From a checkpoint of a small image classifier.
Training: soap at rate 0.0021, 3400 steps, batches of 384, held-out accuracy 100%.
Rows from block 4 of a small image classifier, named by matrix and row number. Rows with one number belong to one channel. Each number is 128 + 32 x the weight over its row's rms, rounded and kept within 0 to 255. All counts start at 0. Numbers have three digits each. After the name is the row's rms in percent of the matrix's.
After each channel's rows are labels from the 100 images, of 14848, where the channel reaches its highest value: "peak on" is the class under the peak. Only what is clearly more common there than usual is listed. The data: made-up ball-and-stick molecule models.
# convs1: 3x3 conv (model.blocks.4.convs.1.weight, 128x128x3x3, each kernel summed), inputs 64-127
# convs2: expand pointwise conv (model.blocks.4.convs.2.weight, 512x128x1x1, transposed), outputs 57-113

convs1.73 113:143143141141154172180148147174162106131141099122158142162164130165203115172182145093086128139125157100146135101177125193160186104136082157082114118110146135158102100105082128137177142109101208
convs2.73 095:082137115105174109127114162159125148096118111107051146097159100133108145088135073119110095165114148082130101070156205106094110104059162099156063122154115146071163135131163
peak on: red ball

convs1.101 101:120114130185106123096125118116112108106092185187100076060130121082101117054111041112167070122160145147075166160130154100159071058126152113135079150110171117123155137096169117107095125127134082
convs2.101 105:171062198145124112110085155152147130163136077161126071113148106154126057116140090073108091092104118161185170122122163117147193091176163172096050137171095161098119199143148
peak on: grey ball

convs1.98 089:134145139148079133153135208179112147115121126147107084206130112134174103141094132118140079110097161121157177138188103175173182132160117145092148176135043156097137137128162134078122107126153123
convs2.98 093:125134153129148147161084152101103180119108180154071127113129077118211109035169086110124141167140132145133047163101082079077146111140163096136129107084059092137102152079089
peak on: white ball

convs1.77 114:154159144119164138149175118152064106094085193083127114116108178129155172095064113101189151122124083140077137150128143149057159181125131132129131163096105171110140171148144160146088159109167213
convs2.77 094:114159114083110161108131116078144150114144212126151155137139217096108136116182159105175169141106129184162086134126083127168154133122068091104104185112138129047103105110159
peak on: white ball

convs1.10 104:132147166116142110092119119119095149125114112130108094154124107130110103190109192181125181130127115137109122148116123138094099255218103082111206145155106100088114116113111109175140191127144180
convs2.10 099:144086144084152122120085095115133197143160136125097130132177143079178106142077103126161120100147140122102108097132102119090144177056092154142109108113171108142181143125141
peak on: red ball

convs1.111 089:112154104090102111113090083144119113146122116160162134085167110100049169101094142134207151137093103174143089174111151114132095128135135104127116090091166069101120151105156180210106142103169169
convs2.111 100:215117139200091145091147166094108122050143120085101141143081146116129164178180102150098162151102130139144079083141172181111098104116120143143148149101137140111100124128077
peak on: stick

convs1.57 111:138124092178135123145120159101143209162143125155145133156136103158179114140164120137131140159125127127136127150140103128136140188146110140127128152146135139184156136140141096106138100230079096
convs2.57 091:115124108196134129138106102114181165084145058148090128120112098131171068117105113093149097105114111144070102064108122165166067124073145125134116097120099143151188103172074
peak on: red ball

convs1.31 108:120115162192148107104150068126098134105120129186139058073179139101110115053098080117169112111148093171074084097118182110167098109153187118107125170166163148138115110130183180138128076146124121
convs2.31 118:119047081165067098161084083111048107083146145124100114171117086168159149077135113128158116149139161130099093081082125084134120125198158154131153073100041110095114121111127
peak on: blue ball

convs1.16 089:124134127054158079134140112159126187133122156098146117059131127175104125093059103097158106105127111147098127144107145082103094113117075112174106173089124140110152128124132168110040142181155102
convs2.16 087:098121108122112112195087065068102153158187132151142086128107122162121038104115100181144166129132198125097136155127120183082199147090175235108106139113088172143139162164142
peak on: red ball

convs1.110 115:129134155097151174147129177182145242163101164148101119132128129181131117121088098119122127122116141112104155126164104180100182173158100156149084128126122121198106157127145152130088167207167118
convs2.110 109:151106135125110212114188138161149185116127169135124146125125131122150175186123114138106142160134114158092137131138172164139109113123072141235151179133120114124169128140134
peak on: red ball

convs1.119 084:121130124114052116160120100145132123148124139139095125139111129073178118043125104093106098110110137126076120122119110161061176135107097220066129127146113139167104131086135085102057072167096109
convs2.119 099:104158092174037170152211135105086150194147160140178116142094223202116112150132137190138150128102126137103111116082169140184146120179137108171117226156182167131144126119198
peak on: red ball

convs1.112 082:107164181096120182178150132192134140147112128052116135161053130113144134139127132077082193128066150125134122134169143149067141179106113099062134159143070192131190149123105102122161156118178148
convs2.112 106:163124092150110150129109106111076170104101109097087184158083061122121065067156107066151101132159062134093095140089113103113119110117110106139125181148102108108089064096116
peak on: stick

convs1.105 088:115147167182140167107142122165158111156143154107175113065177080114083135069094092133140103140164125134087167135144140140181155042173108083077063140156163137123099121116117153154151137097094164
convs2.105 102:217105172094100113112128126156106081108185138130137130106110138155144158155132148178093174089178162129180127134106143143140166150122142135123083148155118116133143163107132
peak on: grey ball; white ball

convs1.5 090:185170123122103146133136169109100109110142147116077072137111164083154132125099095093099065143130105108103138163184107146068133098100149142122080165182089157114130104126104151050110096117148086
convs2.5 104:152111192112151162135089221176142156200156163138198089109161169132161132128121148120122134122090078074221147159197132123134170080102173167123039089109183128116117119162138
peak on: grey ball

convs1.107 080:088133100146147102181138124129103166062104119115129086115102109137079129119115094143110115078123097060163108070100116084194116107081156083124104170100103128185115099120101117073093156157112107
convs2.107 085:136151098074136144134147106104142134140127107135166152140089152118170057117133206137120159184150112145149119126118096172105170120134141097149058105093133092136104095124133
peak on: red ball

convs1.44 076:144135130064140109136120087098169147096129082088157133116142110114077130120089116088143098136131088086097122138130111100089115203154086089169117101153103054124125122146112115106109142129138124
convs2.44 094:082120148155112114118067075131077119117098126099143151122108151072137094063152076122167139110099129154157141126072094116101154124127127140178207124116102135070157144108121
peak on: stick

convs1.22 096:131105109094057141163134118154107170103115125061038118173150123068081106095065119112091101040076135125100147110169075113092134103120099178099099155145119141129139160095150125098087129129146079
convs2.22 104:185111101186069129204162116169146136086163158068146138066116116162104106129124142172162044082149139110113135129109154090158116113155144104115099061082114152179203119125095
peak on: stick

convs1.79 128:073096071090085077128085139108125126133106092114105149107080056138090113126131112110092097131087119087138122107088099099076126089097097119073103072085125125109112105120078125092121077117054097
convs2.79 092:134157121093053103173134102137113088159113116111115119091112145111069166153126152144180174095161136148080155138113226127114167109136196083118132130153121139178124124122093
peak on: stick

convs1.40 111:159149122111170069116105106128069111091077158110087076122103142150073142153126125143116152093117106124130095168067144096132064162118100127170120152115084120084154124090123151155065180136161135
convs2.40 093:116173166083137102066126103208120094141114170148152070132145180127128154130165143110142174125098084125146100163157140176130101145114182113066156119146105140025094129126089
peak on: stick

convs1.32 111:166143098117188121133155121146147169143110143137114124115102117131109128115135050100075048142155139111124135143125100150204122092138103149141023151103170129179147104148115083093088099189139129
convs2.32 097:139141119158088181106114068096072098148100146170145175156137153113183095147100141076132115215150100179161125121105119120124099117127053150144112167122135146159121105173098
peak on: red ball

convs1.72 098:140135158174099092098147111112131225107140156148136127067078151091162187101152118149115101141154116144079161121143158087083106106115176178166117152157117138138161161121145121099125087188130084
convs2.72 101:118125133118129191132182146125150160147132077142093181156159107123197156127136132178114185171088163200133107120182126123123157142114083143191118162114089143118087171188146
peak on: red ball

convs1.99 135:154122139149102090135118141113136191144121189155107127139125144072062159092104109163144105137147151159108150200139148079111082171172097171126088175145171123172154158155157125135096129196152085
convs2.99 097:111132153099055163154094164086150122171152095162135104084125115157115191179125155155145138136142198152128147138130163137120130148176166169166132161169076123151151176151182
peak on: red ball

convs1.68 096:102108123120116098152127089121084187131113127159074079107106144094083135099122116140157115093113155125127112135121137062120072128091159161160113129084187109174084132122153143154084160185165097
convs2.68 090:133150118141145098159171156157097146128176138185141072143082148179164130137084154147077159101183184112193160143134131077149145164172127148109121107109134172116190131167158
peak on: red ball

convs1.24 096:128165124147080179115160132140164144160119144112096141116119109104163140089083078086066090120114120148064164161202064160133168079144183111097106146167062142136104141154124098090111088125091099
convs2.24 112:172112171183133129110160197162150129124088164099177156102112102135140106169120078145117102107092080095076196107100145098179119135175153135130167120091180126075093144110139
peak on: grey ball

convs1.86 105:149148100092087169129135142160167147142128117146135152134170119126150145108099116064138113159138113118071170139136094151094151102103098170096054101136184169142202158138131173110116069127123122
convs2.86 095:114140107125091131150104142156162114111109172090158154106152155100112126159142121112126143076051129103093108092119120142112065072137130055091134096166139112146094130145100
peak on: white ball

convs1.18 098:071140141104153135101140107149067097124096117092124099114112131137110095140133146177137120088120066149128126111093165131100123108156128087157126107121097094068126124098098143196159177077131160
convs2.18 087:183158191168103115137150123121098122122116140164158097128117104170159129145043115141138106088171043128136141140101129096139107126157184139100172094097187180126177174097115
peak on: stick

convs1.122 102:141114120107086154118110166169178116184182119098172201149102102128159144103132135076093107154111136110082158095154057121152171103114111143162162113139127152090182159164120088118171089072122148
convs2.122 088:057114141133126111154157119155080147103134112121082145125127114129166177126138161110098089173137146157110078118144091088138138126148118173163087171105087115125123140124161
peak on: grey ball

convs1.71 119:142173131095066160118149135136111116160096150105090113127110100052076161112070086081198095096116134157102150146132092153125138129132104171078073199121131131105138143160165105083054066128142102
convs2.71 094:116123122180090158179172136146106124108151135112104174142164161138146119099167070128190171133124162171075135112079135079150102173119086116126114086158133149201095108117174
peak on: white ball

convs1.42 083:132120166080171097120163100099126070115104141104146113141152135160160137168130159159163192114110087157148136130148183113136096112060116127181174118098097148100145150132148143191086190057154150
convs2.42 091:168116120103164130169102097098072147173099137146100064185068177124126100088105154151173135130122139155085112127191067149069123160081122080147113119148122157126156115095144
peak on: grey ball; white ball

convs1.61 085:129167149126114143122189095180045095092105162156090057077141147117117138081124095148146085109174129157144153133130166103124114105180163114172095124172156164130154137186161172126072105137158106
convs2.61 106:112136121139146125077123138090094168103111110093101100181155132144130142090051142045130079190106121150091117120170147104096123064117124163138071110115117131125124119084071
peak on: stick

convs1.85 114:138186158051141190166183130154132106104169156178123144083161168161138181078126112103174122130162166177091132161142163122101128097103135165133094165160156163080135169171187123154121081114167153
convs2.85 090:145137076096195117125159065087153185074181084146187075101093143137116154124053155099147144146131106136100117122152061131141130123123085067096122152131120098137120103119094
peak on: red ball

convs1.29 102:081112092190076160154151131096120107149123116109120071122147113121073086041111055070084072133126150080091104144174117103120130057180187162114107114115166095126111132104112126079107072109075083
convs2.29 114:163154103123084122126116067096174161169104119161113119186124107096165136106146198117105114127164077114116079157128115109088129115128084131131115120140131153173108127155130
peak on: stick

convs1.14 073:147155232152108119091132149131175113149139173155187141084092136059152158078138109140170112170106155169068142140139140129096131107166140122112131142128126150109154147148139127151122092120114145
convs2.14 086:162154152149085149115116082135112106126140114127097153147114102151148167093104042122133065087101146109074109096126138073071096178111122149105197165122105176130117137181147
peak on: red ball

convs1.34 078:110229176105160140071117115177116119125124183101098109141073155117126160132127120128124100140143090150137142127152155131044106116097108124154167123193140185067170124180122110151145142171110100
convs2.34 103:101116109176079160113183093102091124079169129196075123173126130169142137091134140129129170213149123230137109091159083128155157174139120174124151129154099149158134121097175
peak on: grey ball; white ball

convs1.20 082:135139191111180129105108104173132106134116090119213147129124110185169095175160159103105173115104123115169123094160190132084153169069113106145158098105074123104112082144131129188175149114134185
convs2.20 093:161113153119136163178138151134115151132190097165150098106077134145160100131099095143143117166137165170124152120098107131150148109137205179135107191116129143128173139117197
peak on: grey ball